{"model": "multi-label image tagger", "dataset": "simulated grey scan slices of phantoms with and without marks", "train_examples": 245000, "image_size": 32, "crop_scale_min": 1, "horizontal_flip": false, "rotation_deg": 5, "color_jitter": 0.1, "cutout": 0.4, "arch": "vit", "norm": "layernorm_no_bias", "norm_position": "pre", "activation": "gelu", "head_dim": 32, "fused_qkv": false, "bias": "all", "qk_norm": false, "layer_scale_init": 0.1, "parallel_block": false, "moe": "top_k", "num_experts": 4, "moe_every": 1, "expert_mlp_ratio": 0.5, "experts_per_token": 1, "shared_expert": false, "patch_size": [2, 2], "layers": 8, "width": 160, "positions": "sincos", "pooling": "mean", "num_labels": 13, "mixing": "mixup", "residual_init": "none", "optimizer": "muon", "muon_scale": "match_rms_adamw", "lr": 0.0049, "momentum": 0.9, "nesterov": true, "orthogonalizer": "newton_schulz_5", "adamw_lr_other_params": 0.0027, "grad_clip": 1.0, "steps": 5300, "batch_size": 64, "epochs": 1.4, "lr_schedule": "cosine", "final_lr_fraction": 0.05, "warmup_steps": 530, "weight_decay": 0.07, "adamw_weight_decay_other_params": 0.01}
Rows from expert 2 of block 5, named by matrix and row number. Rows with one number belong to one neuron. Each number is 500 + 25 x the weight over its row's rms, rounded and kept within 0 to 999. All counts start at 0. Numbers have three digits each. After the name is the row's rms in percent of the matrix's.
# up: expert up (model.blocks.5.mlp.up, 4x80x160), inputs 0-159
# down: expert down (model.blocks.5.mlp.down, 4x160x80, transposed), outputs 0-159
up.43 090:492486484483487468516481496491519506503458503521464490475489515504523505505473481482534475520510497486527462498499505468521490534463546541521510531539454511508543510495507497469537463510490430463495530480508436513509492528511494505479486460511523510455530514486486489496516522490497489496529535496491514468536498524466540516476503462446464560492524491464497543462516491483505556525482493511506508527501467471509516482500502511459491567501476500517503508479511490560487506539472498
down.43 086:524517497571474500482485489481536498485514512518495479481494456514514494530457524496527543508532478483470453533496497488515477502499508464503484498495501498468499433508544458514484486482490485485482460540508523524466490520508511480494540464463483476537485475494461506470487521495527508511502489448520474528527517507524524492512478504477448536517498433511475499530533499468567482482483528497480489489531522518504503504533509479467492460533495511465545520524517494463515536492526489
up.44 099:497526437462494500517548507539519521507488480514490523483512519502523499467514532480519529468474510509502510499518490460511508519435486436487474480486496524506545485487509480503478505489529495488556487507539465510514518524488502477494508486536479443486500510487467457478501501498476493494523463485473539483528481473464483478509505497504459511522490524496511513510481548561533519505516472494479509500495492550463560514480489469504534525480534532508480538511547515502442490485523531
down.44 099:527503502508541466503525488488492504537545481515492502485503524524536497469511455498506509511457522492515505438468537512478496491539495504486493506498498487544477527486526534517452501481497475506492506504500512482557519516510463502502472492535439499488497459505511482491526504529521492518515466458484515492479539548530485499540488529501516466497524468505517531465468526537515417503530539486500481443481499497472472488432522481517514479547462501511495463496493484513518504494522500
up.45 102:541489496516469500494460512533536522524501496525494521511481448512556488548514514513463524477500480466502535494470503474475469490497497487466444442524485475501533458491505540504526493474508481490523479519480496511490513517519507541477510475457507479538454510477515513524499522515515502453488499493450492497503510491507507498508462466513521549516518530516504470495515519448545509503520508510472447460519532536523494488519487468452496517553534515473501463473520519494522533507479480
down.45 120:502502507542460492506510473483519502476491504456499521501516499496492500505471468501478490504515506514482504527492519512489492487505485499521539502456516510481524581488463489533462499475495515497513498519507487500542525528515478505515482517510505513523512472532530487560449457496511476486493532545560502499496463498471525502470569484474507511502492555506525477508561508488454479444466545536522502497524504478488477497477472512469507533470487441488503452476506468479517526506495517
up.46 090:492508516521515496510560486517530545516465493505515478510433493484473499541479523530494490501472511497451505517507482513488498545471489539494521512464488531507501533496503431477522465514519543477514496484521486531526461496459502490514505523481517470495512503478496519485499478471503502555524508480519531487524508523525501493500505480472489521451480494502505504474507496517432493535476491476537559541513469447500526510503509441507466482493520490479522483486498471501467554536461505
down.46 102:514524491557459483485539535511504508517499518478526443534522509487518503497487537499517506486519474510497529472502515505481520514506472448502503511524489524488477526500521485479492503478518463507492530485487491473514488518568452480525511520495510513488519490508469515545491483480492484508484512478491492517500496489456484552466467514514439443495489428463507485528486481481466470504476576499487494491511531539465503523487503518482517478504531481505471498560492521463555504508534499
up.47 098:491514499466547522504480528512526504477475520475497464495506515527483471507552488501471479508495473536522508499542499506542516461461524507508526521448496513474487494490515494525480464489522471532474503514525498485493543508465466481512483471516542494434513477536532543510479476480472483515526543551515485476504510524481449495526467535462537480535478505463471470514474507493517454487452509501503518541490510485489484494492502538540541536504531512480489491509531524483488468488482467
down.47 094:451473497497515537499527466481477497512464466506470481471532536495516549511527525485470482503515532510474512523530519461492473475549467514531505508474496507494505557481490507492515483534486518467502490523518496500512496479477520540480576453509456504518520498507491493476494491550505439486485477543504506493514484433471530542484513466543448506525511478482527529485541503519507484483499496529509474492509468511503495498488491509501462535471481508493508465506460532525528518490517538
up.48 090:463456512518528547521522502482517519553567492501561510485512480501520518503514481495493491521495456474524500496507477493534469482539494500502485527533496477507496487451516507563496527461476464545497522488527496453496485498473519508484511512504535490472514542486504471513494484487474509504518474486495543487549482507483531452481492456463523506535481500509488471481515510487526492506492513501462503467533463506535511517519483445483518555462492492525475491461467485500548523511527491
down.48 095:527534508469493506476503535540490456527502479506495508526433503491520516448483523482537546405494495484482517444535466461471493498489509506539521498497489484515517461521487457463480467521512478474507468508507523466507518475472502472488519500534464497478506508540501498506476504531513457505502517484559478496483508503474515545513534522473527492514473520526484478567501453519521492501473500530491493522503523543502505490510501522464486513526514508500514493481473485504472512487476520
up.49 101:494467530451488494506451470527520536427498501512496472494533454551466528487559503468506480491463510516491505521426493501528470483497525492465504486504488546474532511512496469487517501520527471544499513532515500515503505499500460531510473476493503491488531464486524500471482501475494480512532524475480464541529553429512493481502519545517500497508492528487521475527524513493530511547493493498516487535497500481546486482486479494517507500522487507475483467525490474474522489468489528
down.49 088:503491488510493494478558524485494508532516513510465525510499497475500484439485477481501488500515473487543491482550507523526507496526543524558571514474471456498542486490473505485493498531485443492493474485489493475501490499524531462506494497509501505497493477533503508503554529523491523469496527463533515474509490511539509494489514489518515518502503544483505541523456475483497457512488508531536483474501538501536472543503484510497501509487468466517577468476525507532468480501501441
up.50 084:506504506535518522504459528495511468462477481524523503490468477486521556502523486522511512506506528458487545506542463487487543492491476539510520474509523505523471483518474498500541452522450478517557491466483528516477522483477462507507514497518535523506497492511453517480507514529443522465470481520519521525482458502494526511513483522478497482514474515469491483513560511525473503559484517538489454483501461530464476499508494489464508467507471532434487512509510500505512463496509493
down.50 104:493523494520510501485480449510523488493506505549518508516501456488494528494476474497537519464498486516490551505436468551483490498496516475515460516515521481504515515509457464502449477454486490535550505494509528478500514533517481502487513527480422512500522546503528497530494458473550505518499499525507476538481501481462500491486498557548498495520456502490509497552476482504498422488490509507520512498517519531507514458478477491508496482541492475516501477487513518492501469481534516
up.51 099:534508490522520527510489474468538549534520505506442510522495514496478514508474480519525525564501489525503568527519470530482484518486495518508524490473505490506474485509509505494496446504528446523507503491462497467528465521481540487485450489493476492511458523521502501505547524514521510487511494494526485476521531489472474528501509522488522482470534470501489459509513514563533457482495534517498522445512501502452493476501462492496498497480449480473507485503515487491557553510474492
down.51 090:506484495511526495484487521524480461511489515521525481479497478525494504545517519518506494476506515481498484492529466469470486493528516449518457523487518509483497550507444519524525502477533521521486505479527523525467503442511457512490526499501526535530535503468530508459486453466530484510484472473447498461470507489484513521469522473511475467473490482482517513548522491520458487473481459491532520496508506546526537451499473497484525450468495538489478532515502503535474525474528465
up.52 114:524504514521566532495429507473525521504519516513465524500456508510509502584510507472481533467491477512518468539490458460481518523514489502500473486505495527474457498493515484468508499502531520515476486482504506490486458490507489481467484524466519516466472546548512472507497543544449484501494520521552482481519521471524494521511462505488506496477524487488512524474497509487522558512498554523482501520502492492490485485535491476535462473483455497480503464483477518496520527518472480
down.52 098:496444505464519446485536527518482498533503431517488483488500512469510487500504483525529439585501518488498556500521516514479486487502500509507467496502516470509454492491502553508544511552503518513501515500489556499483511494513489520493500493520480508466506477545506504522487493494494488483507474514508482517483514496518489558467443489502462447541501490521505530481533516536519522504501490468502505442479506522507521540508490506502509481481485497518504543489529464484486486510450460
up.53 094:484525482519474503475514511479478513517518496521469505519550460491505459501528477472439531544477502475481471510453515483519499495488516493530460506491445530502470503484506515503535517525515541570515514508489480504467523554504516467467480511490562503497488478522509517493557521531528509502498495482534511548456501471535475504463518525493481507496513502462526478494482515485475523489541494546485485449498466449479489471511496521477530518481516519539460506495485506491500492494506533
down.53 099:479493526505506490521498540509510501531493481452506513501490458494453505486508503536481500514499485538535482494514484528503472493540481491468497461424521464507478572534498519496516472505511508519463477475504480489515505510434466489517465526521414463496471488526526491496503478510459472479519492433482462489513472511481503483500476501506501502518466502496517522514498474502516524475499543495517534526481487502517483457510523476529519472521466506514537514513547502475492531527526526
up.54 098:526527536466547520500510512496496462457474494511558475537474503463497482495538494512528491538480491508504522494530506504493513481531464539447490493535514518477472524501462463527487499492503510599528512464538493484496526471491466528492489507518489492520500485474468506488526483523509516489541500520512485478499512511470530511486508467517524464529473510536475502512479506499488489486506476525472507493473484564440510494519496500496501491465520481480488530540516457452493456471495535
down.54 128:530500477511510497527495475486502464448487503510520502517445427502501533497539501486515469503508473485549555486502510507485519509492504545522539495522484491485462461485530478495495508448510453481513474530524475507537520489541482467515495480507452460541438527535482508517514493471477481542514500499495505518483495494500521450480491526506509496492485472508502496515523503462490453504503551499525505486476521519494517493494505487499505486576526499503466511504515488452519531485547539
up.55 094:499489509524523535488505469519536495532482503509532487531511544502550496491501529497491526524496496527463509503484481499495547494483510479483508485503518508495504540481511478510510496429484483506515493494508476485456509521515458453528533462487489497509466473490479501470499535507536494529496474535522491544462487490481449529520515516517542414463489521513467483482507497527524467491512509500472461500506485598497499503502529460462511541482510508481473500544496530478504497479510482
down.55 091:466471481464541509522507475507511492516505476505491535517510468486541502516490532478486512475488529529503523481506494562508520495509494498465514498496517486496515497499493502491523511476502557448525455515491522444511480484521509472466515515531460495517434457518529517503482472527512509480526517545508555503518492515502549492486497510508535496502527529492455474427554508499535529527489442464492483452505493518538466455490525505498466483534476511492533495512492478496485492485508506
up.56 097:521530528514543534475502514496565486463521533508526513508480533488521509524500459483533489446493510476482529493530469512493512500545534517516521485479478491458517534477490531518546493469487509525505501500479464484473516489487493475491551494407534519473490476513519502494520496449493522500500514510508518511507492510480519527472487530476520489523514516511449497494458508516515437520477481460555477514469483532508471482510473500500490491512519519470534458540491476472491481484487482
down.56 091:521505491540513461481469500490472514512475482509477502508520457552545477523493519494506516490495531526503493500488473542485478476472463561457477490496507533508496532497490450477550546510518526527494510458497528487485507510488569521511518459543478412519472487499502498464496534526515472520490493511495489526513486502502514517535476486500485476492496557495474464494519497493514539493443493494478473501502484468516537520481476496453497492483470488495482487548534519519508512501532486
up.57 090:489518522454493479496501492505448517528515526537458480477536460494471499523499497540488496464522460504516507466487494446534510485510499455500499484537545525487499478455498510504510543513504556487514551516497487523471493444475532521475507446492518524506500535485509486483469525500511516467525481525498499475545483501510505507540466530476549510510548508472507480541492522505522527525533493483487491507513492495442500485456507479532496509548495496518509491508506484522464478440507515
down.57 089:478490522521550491503483482514500494530519490508518486482448527500505496425480549499493521487506491554515529488462487495497554485469503522520471506511519517492496461483537518487500506527509505496489449534479506477452508489460489513488513511541459465491507526514510505555499499500472491487488515466486517491512533470486422479511498505500521506552455485524564487540519503465486494506471489474432495498525490503499497458526517501539520501498460502487484546510478480507510497506463487
up.58 091:519489473523531507492483469474492508500556494541528473533471490541457485529496504526495496500525449509520486495496514517521497505496489488492522516508502478477472489529490499525500476491480523483465494480517502486525456507559516557510439521454495540479458522463525518482494522528549530519523523491468464509483516418500481464490491475504481481501529520489505508461551475525488540517481522511515474500496484463488520527531499505545507456511483472524489484500464525472515503528469479
down.58 090:514487524453512504486514552485508478487463488490472478515474482435460512485532541496505493500464515500525510472524505500499552499498534480477496514501515485476538495514501451477490494507497500485474501526472510502533496515514503511531540529558485509561537485471489509463489506505456498470488477484472538498479495515467479497509430479517442549490485474460490525498454485481457470522503487526501490435503488514498476465518484527501521500477515503498473537532487535519488467527502500
up.59 096:419496479452536491491551462473439502512504480510526504501497526431487503453499465496481548525465508508482480470512462484519511508489492520516494472487488501536495532510512513499464488471498496486502470502462500491554503524485516488527492531490499494489547509491518507450517483475487504472487516468455536478468482486524473494536459493554501479525498531503491507469551496540514504555541552517501525481511509509521477511508505473507493503540488503504519494534500496501517500546495508
down.59 097:494501530482507511494522502490521480479475480533500526514557455515484494475509450552508481453510525531499468489514519558542532492478509471524566544564498529503504546509474507498493535546508494539513496460505490490516514498510484513499515486547446510550491513530509500500498532516481478503494483528516464517485459505478472486500500505494461469508483477477496448524491491491499503502474458468481473442500484511521440492484492487485479512524471466503480520537497511519499469486481507
up.60 102:484520464484495522457531522496525515501485511538472471475474524455551445505516517499550498494488475510475482502511497463479497532486489496522504497511468509494518489506548529457523505526500503507523487530504491518474508457450522494467478481513474491500521497496514492543486518520533506488498535495509529447490522523468465531504488501486440482500478498507504563475455498534492514520521486482519500528488528496480568508541490456485493524510492469549504522475509490420502510500542496
down.60 094:508498479550521513530515487545501543515522512494489479486504519534527507508526519495497509476519502548485512472511507520473520515547494436512456499484516500501457482487567514515463527465475494471474505486485495471526434510521491515504572466506474550557511542484483503514486523499503474480476468451477495493485499512494523488495509526499545483477478522511501445512505503481508509512557505464499501484481520480525478503514520466474515506478478522492527555487486533511482499500510547
up.61 081:455493496495507463509499502511482516521508513518511518499548495502481504504563530520485520452534479515516510494507459471492485503551495502521478505486509504501506487477474551481512487491465486494516531480496527475452472520464481550426486456487505472456490511538517490493529511496495514513546493578481497485507521536498490542498476520463501488488517488520516533504498506521483478501499486505464497567540485523511510523495492498508466438538518448482487525452480518494504520494517465
down.61 082:499504508538511474460494499520475503478518461468513500494524532481450484532489522472494524502471524452547540502529450515484421484521544469530505518499516539479513494519516495545451502543516514510515514502490501501475487460503523529475497512486514515504486533508505489522474469494498501511521482524526530482516467484511500484517545538472475512490497513493538504531473481517504427511468529476476469476486505550470496499503527490485507500502469483507497518487527487544495509528469423